From a checkpoint of a small class-conditioned image diffusion model.
Model: arch unet, norm groupnorm, activation gelu, widths [96, 192, 192].
Training: soap at rate 0.0033, batches of 128.
Data: trained on seven-segment displays showing three digits, 195000 training examples, 6.7 epochs.
Rows from block 6 of a small class-conditioned image diffusion model, named by matrix and row number. Rows with one number belong to one channel. Each number is 500 + 25 x the weight over its row's rms, rounded and kept within 0 to 999. All counts start at 0. Numbers have three digits each.
After each channel's rows are labels from the 100 images, of 14976 (inputs lightly noised), where the channel reaches its highest value: "top examples" is what is common among them. Only what is clearly more common there than usual is listed. The data: seven-segment displays showing three digits.
# convs0: first 3x3 conv (model.decb.0.0.convs.0.weight, 192x384x3x3, standardized in use, each kernel summed), inputs 0-95
# convs1: second 3x3 conv (model.decb.0.0.convs.1.weight, 192x192x3x3, standardized in use, transposed, each kernel summed), outputs 0-95

convs0.29:520508476468521526505524518515524525522485529508507507469594520456488482526525501520489523510493511509511455514506469472483525493511491485559499471516499514510475530516491511492514520486517516551543500501465518501528531518514514509517501504493498495503508490523512524486519500503516518523
convs1.29:450522455494500517487488501514526500504523518520517494524518490510478499503494507504501480510472484522456499494506486443540499494505479492555528513452468475487496465493519539478495548538489514498524525526520497502473494558482495472492502517506506478503544466521486474514513492477460530509
top examples: amber glow; white glow

convs0.142:493486486488503524512551522535526526502501523469488525523517528483470513528525493493501524497520509491484502496524457512509526477497460495521495510516482511542467510505543510490520508536528448482501502536531526510503457520460534454457464537514500470502502538523525528502536502524494491524
convs1.142:481487511507559493461493518488463491458555538482496524482479487509491514519498534453489484488502465469483511511477528502522489455554498549527512498476510497494522504510513489476497500491497511464541563481565539476503502490519489465505525526490514519491533529479452505486515487512467464488
top examples: decimal point; white glow

convs0.166:518497550486548486550503487495518511431461521536488449518485514516488515514513494519491488458490527495520511510524529542497511526487507448500578485505472505491521466514539496502528504465516480494504507528469515529496558509488507489542509518389515501450435506508516512512520505557496503513
convs1.166:461455519509542502503502525532522483482542549497514476492491534525492516500531515514550538541509493514497486477494515499554468521493516476540492489502513480453532493548542477485497488500483494523494484500545529520484479501514460499526468510504506490500483502518519516493497524498483468464
top examples: dark on pale

convs0.22:505475520523483496516529499516519512511500528494508516547538513379515453514512479510519495463510490529504500512530477523530512494494519544581488535493522502502491435516502512504558511499512464498504488482460518530487497504494486475523476518480514484503496517510513513483521498469496544512
convs1.22:528542506500475480507502541508507534505513531511488488529458510529529543468508495497525531500485524490526447503478521447499482490462484513500527493478503481525528488517523493509524533522455545531515547506524519512483501490472493408507493499519503513509497478539509508516464527469510499508
top examples: white glow; amber glow

convs0.165:524459478482484530524510522519541526515473534520507517475497528463447517528529517508513488518488521490476485504534538495516526462516497469515525491519499509528473445513496524482503500503510481484474515511461517496517525524495515436486461530464483490468476516538545528528535512537507513527
convs1.165:544439508521484497494491490512490527512508471486488507515521483496507518522508477466481527515475520538498501494522425519503527501523480500495512482518477489544493506522452509518484502447554424450491482543463468496491473521492548521457534500494521451489471572514497490521461523500503501509
top examples: dark on pale

convs0.33:489464532488500535475472523499503512494466516499468508510504521482485504514510514527475479546540523493542506543480568508578512456461474534522539492524515490507525474483503569484565460490532520482505479481491523492453521510474452455500486523498460487474460508513506513497528483557528525517
convs1.33:457520506526530492484488533498501457451515549527510541496464518494492545498535511459526452492502453478528511501476462475541479470496436518498518491493530469461537473469523496478466490542451493482472516482556530474487486539514450484535509540478479536484511505488476509488440555516505495508
top examples: decimal point; first digit: 2

convs0.119:506513497495508501493512509491503510492494505481511491502538509484497518511509498513495513505505508504501501503497480486487510514509492487525496508502496498492500515512502499499506501498491492486508502518499493524509502504490504496502504497506518503494505490496500510486507514505505509506
convs1.119:489468490502508467450552506487458471522502502494491486481483483527469486523472492499524501487498526515463445472489468490512533495522511502532541509498495509512488481503495528499509468518493524475477490483526533474505476488489512488481504512520504581489478459455503484483521523540462521522
top examples: amber glow

convs0.108:473473505494468519498527524520521523545470523484516513529539519518513471523524519500475472533559520491493508520522472506505523501505512530574525498513524502514487439521525527492565491514511503479484506524468518492511530518512497449488471510511508472512492544521517523481531475470506513522
convs1.108:469489495503522497484465519475530490525481558496512494464514539503549535486518508519534532445468504514505506475485507510514484510478494503464522519487525450484556539528484526484480540495443497469510546501549527556463506477486518509482486486507534520470510488497472519486488540460458503446
top examples: decimal point; white glow

convs0.127:501500504477499496477489498506501494510512491505505516511501493520497500493497494501493495508500493497503489514492523509494494499495505495483500486509494509490506493504501497494494500497488502514507496499507493497499484496503504496511503492501502506507502489511495494493500495504495510493
convs1.127:530505472498487526543468496495487488513473479504532466511507512460466477470469508502472502472569504458515472518510518481469554506508533467516511485461534503507497514512542498498500532483481506498501496520467466557509517468526535518480518482507485488525476522488504489511558476487530466534
top examples: red glow

convs0.113:513523493562490493539554494521493496535490501481519462499497499504541498497492558510552509450527495565489552481555525518512497507516504538513456545485467511482529516488451498507501509544507504467450533516551511531511552490512456499506515502484536462460554512486506496515496511505505532499
convs1.113:529473501500491480526494446490490494553479471495506500482498497488496472481490470536472477517521475467489500484499484527454567489526532524459485454488477518534476483499521521488495547476520494484523476507501488492567488521501551537457505521497503505504492484487506494490553469503528511495
top examples: white glow

convs0.132:525512497505525511499516514528503521497475527466522509526539520511498505522518503517557489485506517517500518493577564482519522486500493518521504490518512512480488492558503528496508565493504507465436583490507521500518499517532482524509491517480517607513505486520509522537512484508481495519
convs1.132:498503527517443533469569492467478523460546527521513499548507466486527459473505488484519502465473499496469514530545498514523488525509496443509522524505503470486476519486492480503488549507480519530494497470489513495460470470480520514525481511475458508500484518477518536486485502504482437487
top examples: glare

convs0.161:531444521492469494558515509524511512563452521501505522561510513512486542514513517503517496509476483509533549496505487531526511493540500503480508483507503511504514378495521521493545458499511447490489523480473516488560483504514483512524505506493480476542468507511522515529513484513504534508
convs1.161:461486471544526455520531541492477555470546486575496527507476499486516494464485505477547523538529497508523499494501480500512478491500494502509511490515529475491518494502504524493505494484468498504519506490548533524462474536519440518568494521492501497514519492494503498488475525484474461499
top examples: dark on pale

convs0.122:510492521442517498480472507493527512500514498531507487495429506499496524509518450514415503479523510467522454540455522536445511519495521470552499476506493501482490506496487502499501460497515504571536506509492503473512494499485460487506489489516506439504494467495512510491533481491500478507
convs1.122:483520555535492514472497466521482512509513518495503466499511529506567476504525475495481511470501504495488521497528463497485504503506508441514478474469490545480514575501482493518500498535523509524460498462512499508469482493534514524499503507508556497499490516469536543463507474513488481508
top examples: dark on pale

convs0.81:477432502483456497467538508531516516482493520513487528526514517494496490517513514523497492537533508511512520510529511501535516505497505530534537493519513538506495409511532518491538473500507482516519506516481512490494489510504524468473480527531510497500511546521522516531518482499506489520
convs1.81:451526483517519509512504508503519470492542525498527489472474506472490511521517508478499497516479496485523496493494511502527505511527464540527520512484513468480531516487483520513513499524445483471473500514502539497451501502456466508561515490502557514490529527477514516506496529466484509464
top examples: decimal point; white glow

convs0.41:520488467506520544499493518493531518462494525520513496489517517481456482518518489524502382503493507527462444539533484477465519528511515462534516441508499523527491494505494515506516584497513496542521512491397524520538599517484540496515472513492485506478520565505510518506520412482528534519
convs1.41:495535485458514493500485511495518450452537517474507552481494458513498493474527505458410542524534498478512528475496515507478512464488467511489487527488519536494533510526482492521528530494495497517509518486541514477455470540538488510509525542429514459498550480499485516472513502507500493474
top examples: white glow; first digit: 2; first digit: 6

convs0.105:500505504510474455480537471506457474479506479500475476510484475531516519475470546463527488470497479534462499471514477527516475490516498489465461518490475465454501497469478493516460478467486481467473484512494479460495468474543464473488483484505501524513506499464475475512472527489502518474
convs1.105:529482490510449510492500468486483515521447446550486483519544519476506487491478502539455510505489491492492496468477474538476531495524541509481510525507536512527449511510485498503487498489519496491500474490468445500539469474495548542478482501491469507492466487496494501508532458529524495477
top examples: glare; red glow

convs0.103:470470429475542521509514524519531524488500527493506461493532525510510492525526512536524465549505518500475465519501566454450523459537502473515488480480501484525458511500460536476508515503522468473500512556504520516488541526489530441483480520515469507489472541525521526507536535533516514525
convs1.103:431507503514537506494487540495521516488558495460503484499472527481522536503506526514535524537513494527503491491490539496519497489470486467519510520488482483479517492500510498465496482510503521460501539533494516530460497502467486503543535496501492521505523544472469480509520525456478507488
top examples: the digit 4

convs0.114:504494503483502534498517512562504510455469529507504507607528514455368498512512500527494491495487497526534518496540522510515510523471483471529510411512512526519529488477527504498482532482507478530525549549490521515493533502515511484528501512486517522537538503488503513507547510498488560512
convs1.114:509509510474481493539526552492519472458546527488493482466473501507521542483525522476540462498518490454520491488508510484546467513487449483507491525498533532471555492528501487489536507501496464510497478482534539512447487520502488460544485525487548502509524490479545494515471510487461499498
top examples: first digit: 6; first digit: 5

convs0.189:487475520494502515514551509512514517517467529515497516484509521489470506520518474519509529518496491460467524473502486562496518503509521482496474503504498522505440539508614510485520544503506440481509532506497518513531514519503546491526496509501446493550475478553531519520523485502528482517
convs1.189:450524511483549501473520534496504540491535534449503507506470492500472501505470538468548522519504502452508553484503528483528478509501511522559497511462518502482541507500534488504522502515460470482511503483521566475481503544485447436517492492477507506488566516481457488484477526505477492490
top examples: the digit 1; third digit: 1; third digit: 4

convs0.101:501496472515449492573505510510519512553503538495516467474490516521476529516512501516518503497496486510469509512537489484515513487500514542523443513499478498497483458521482492493509558496523476515496521528505523496519552497514518496516479520476472498485480503493520513514516504490499495513
convs1.101:494519525553489520483460542550512512492502523510494495509485502482503522532519495518543470503507517515473455503481531542534506528471480445534520489504522485486533511517511495480492531506482544478481480517521506514482505504523477463555516494533496517484548539491513499507465528489496540467
top examples: the digit 0; white glow; first digit: 0; second digit: 0

convs0.156:492482505506461540507504498528486490549494501557493517457529491463501564492493583505531505530506469548507485522494526531527491514516522462542509498500497482475496490510494499501483505507477481526527538528474477488567556496529497522497510497512540522506499543478495490535492506512515538487
convs1.156:545475504498453486504503453484481508541460450510493513503530509510497447496483478524459494473487493490479509484494486527464555502525555497449501502508496502519435505498503486512509523495544504500497503491472462498551500492501552547440499512501494506505449483492519500512547453514517517508
top examples: green glow

convs0.35:493521472478517520483501513511512512444499515504512535558531514571563502510507500524477553500508497537506484505467548478496512472481539500512472483473515526530474457530557514497511533453534460525585546510436522516448500509518529477534494537482502523494463538477490512477511480521491545519
convs1.35:476497552508492522491494514475497472530461533548514485515472524526539534511524506484509486565488498503472464519508515462519450481478463468540497477474522487465541455536494512460512527504483481537444560496493537471507493467465452501483508477529486489483515488497534513474478534481460542519
top examples: the digit 1; white glow; third digit: 1; first digit: 1

convs0.38:475448545495453470501521535497528528538470520494482519535504529479481486527531486494486485526486514468526519509518469537520527553516485527520515471512525475514508434507549527498553475519511481523484515590462518493483496515457501469468531497501507490501509582511533526499536484499498496526
convs1.38:525530513493573524448510524506497505446534522509501494503454460503508508469505505514473481495500500464483523508499490466534458503517525504507490509483524511506531506510512470493476499494505534526483513519531492504496495528514425517511535507476513498510517480516490505456460506547523495493
top examples: the digit 2; first digit: 2; second digit: 2

convs0.75:487492506508506531507511496482489494490506487504499526467548501484473520496495507475480497494489494493458455473516464530507493501489537485539497498496488479496516494508520507502474471517496512521499466521478502480498460498499474465463509489521494495508496479499508495509486486529529480489
convs1.75:545476503495460505505496453471482488540461425518498503515526502492483446503483491535442509486496500496495500471471500518461541502530552496440513501507522512529444495506509487508510505502545505506482490495441443481529495478507551531448490513514482504494472494501505503518541448502527499501
top examples: glare; white glow

convs0.3:489462490464496463476489486477502490516499499540494522486503491470465551491495510488491459474495484482468460513467515510481491474487485458509486452497489476460503496504494481512475517482470498514518492540405476450474509494498468480487497463498496500506470490495514491527512485512497530490
convs1.3:499486485503469438475498448505510520507489465502502522488536495546534454465491503521495466489488491513479504511490493545511536505531549513478483525512464480493485504508464487496461482499506527500528471493476467516579480477488511541486509498478467550471458461531497498511542460510541503521
top examples: first digit: 1

convs0.55:500463502518449484504507515503512523502484532516512431513494526498509541525524502523492505520499511491554529508514534498576523578514498509509517484501497522498489415518423522487575465476530511513473505489517536499479535508503501481508450512474463513441522526505516525461518500484527562521
convs1.55:494516499493470499546501494519483539514496491497512545479488520509505514508499497517537517471502495508505541532528546486487567519510495468484473511493503545495530578495510507507532530527492495479499478525477508539514482498522508467508514508463519511546517506452480574521466497527465471520
top examples: decimal point; dark on pale

convs0.141:483484516520510523530505503492495504539511507448494545461492508520483483508499518494505461516454497529502528466538460507488505468474513543509523542505483491471516516499501491509498522512497506441421457499569502476487492508484475539519526511485488415512470514480504506534504513510486468507
convs1.141:510476524498478552494490514461506487507486452545514489528483487497454429515505494514456494477474496487519484482476497475463506513510517468488525503483502528518434491454467480531539503482545522493471525476462456498501522483484527535475458507491493511523467498503489519495545471477530502514
top examples: glare

convs0.172:504493485496501537503530526497510519544471535480497484454602518540480466519518504536504484522532515494466489506507515481451517506502521519590531516518512523511477507508499517492566487485517502488483495477531520512472527514522510472508484518491491471509498510485511518493532519501512540519
convs1.172:468509512524518503447481520496494507501450526489514474488491473503503545464543533471500528517510522478468481495448470493493482486489458538544457480475500473512537558499516521511521523515460518506509478494519547437472500491467507471542486474527504481477491517473505575501509553504479550509
top examples: decimal point; white glow

convs0.169:498450472493501530478448526513492498452444503476525566529531496454482494497493507526534506561488506541503476542502495510565498464473476416529502517501519494497455437508487561490472513473494469475521503535483489462490488501490473471558480496527505495486440497512503498578480489524528499495
convs1.169:464514515504492505501511575505526527476507533500510468476470502542529514480523515479540505532519495489519471510490507485520465500466427482519494490499515509477546502499525517471479481507473474497474537503556551464479489484475462469542462494479526490501559483507537472493477551497441517506
top examples: dark on pale

convs0.1:482484508469475497485469504491515487494529499552492510464505490472467548487493507494477486498507486473494464531486502480488487493503510471524524450492505501508504510524514500491469475496487486571594503535449481481474505496497517462458515489539487521505493468480501487523505490511486517481
convs1.1:548481473490459505498519448491507503517437463496477512498566517484516435516485497539461508495484507488489502476458530517487527491541544506445487529502537487530455507502515476508502517478535510481498467475444436477539495497532563530478489480527472488469459497500510484493520451510524501512
top examples: glare; dark on pale; white glow

convs0.112:515518492491513494490516507500503511504503505492506502498552509484499510511510494506500511498504508496500501501488488483488511502508493491524495512500485505503492511510495505497500503507496509474501494503511497510505491503504501508514497501500508495501509488505505511496508507503507522509
convs1.112:494517503490518510502532519514496482476532525521512522495474510533535500458510536501504496491480474509469489514443498490521517530490490495501487523525513512476527471506441460519543479478495493435500430515510501535501528521522482473528468509487491497549478499514523471506503506485503514512
top examples: blue glow; glare

convs0.164:499447468489442512522518522505518523589536536518459492459526530515501495524523509535510507504533504511473496522502539464504524455498492551512517525546470505505448466505503524488525520487535472530502506510502530465506541510523500474514487513485484494466466484523512525543531503484502527523
convs1.164:511496512501497514477503511497501477473540505515481518493499496475502510545474507459532495480467519539502501486543528507499505524496464478497547513511502505484502494551475543513499446492491536517514451540475484483501458512521510478517543492550500468483499533487533457487451532542531498526
top examples: dark on pale

convs0.64:525500487497500509502525514507512521481536519492523508506549520500480498523520474522514508512425515463486509503518502478474520498509529495544488513524530508519516448491502516482526511485525463513514520508506508554500495546525526462549469525504498501509493496502509523500536485491505546521
convs1.64:485539498531530518482509538532516486459505493470512492497504515492475534504538499468531499576523478547484512503491538475465492508484424474510503483501525491473478512486467515509507506470484525469488540520519531475490532504493483486553544506509502517525551520501504522516467524518456484502
top examples: the digit 2; white glow; first digit: 2; second digit: 2

convs0.14:503498516506473513500532508510522521456514525532514506456472519533509547522521508505505552507452531535498495539491539502498522528535520489529492489507480537510476431519507511503492480518505460520518524506404513522523535511494518494520465521509494525504492399509518522540525386511513542523
convs1.14:521528484489537474493487558482510524473542484483509482504466483497459525502541525495512526473511526465502510515516526491491473486451478471479507492508522493462503505505480465540495505485544533485495507491514489515511546510556471496505589512486485489539555508513484513484492475431507488489
top examples: the digit 4; second digit: 4; third digit: 4; first digit: 0

convs0.107:514500482504500508496495509485493493546489500511500510463543497475456532495496531496499542513502480533484467501483509470487494524489468470556468498486496488512490500513497515516480508473486489505531492528478485526509524494504515489495523482523525494472487509491487494504504523505469523492
convs1.107:557466499523477487500491466506478507557452464516453499500513491504472459503492489518472493490482484486499501495513446559474533500518543505481515491524495501541447523488502497501469540493514491505488506504471487496541494479500543537449515534526516514517454487486499472500538460514514480482
top examples: red glow

convs0.10:523486436493498497455501502488519501466484500483532471524513498474450468501505488502523466474498502491475476522508492448468501480498515474548503566507538502524455512490497524485478565504497537495476528537486495505522541511488522511422485504502497508457522543507522500506500475535506497499
convs1.10:512481502466522480497518558526535517484511552497497542445455498519499490491482526450562513534502531500531545495511506472514475501467419494532523535527519498514514486485500527510503459484463492518537512496524489523483476505495436455515487499464485497490552527515513508519495514549531482498
top examples: dark on pale

convs0.171:527535494490498493491546516526521529482453538523465505416486531437407473530525470512493517442571496475484507508547503479475530511535522470494494509516489488517461516523500496483538552505539488499495510518492525508508556527517523456488469523509509499479500483522538530539530444495500496531
convs1.171:487512509507472515556464539498512523474501524472486513508497527517522538469521516491525492518468548533474479475492511533492477470496478486513501486479474529477474494495509506492478494484483499509496512485535504538435519496544534460516504534513478453558508547504477491482489509490545482474
top examples: first digit: 0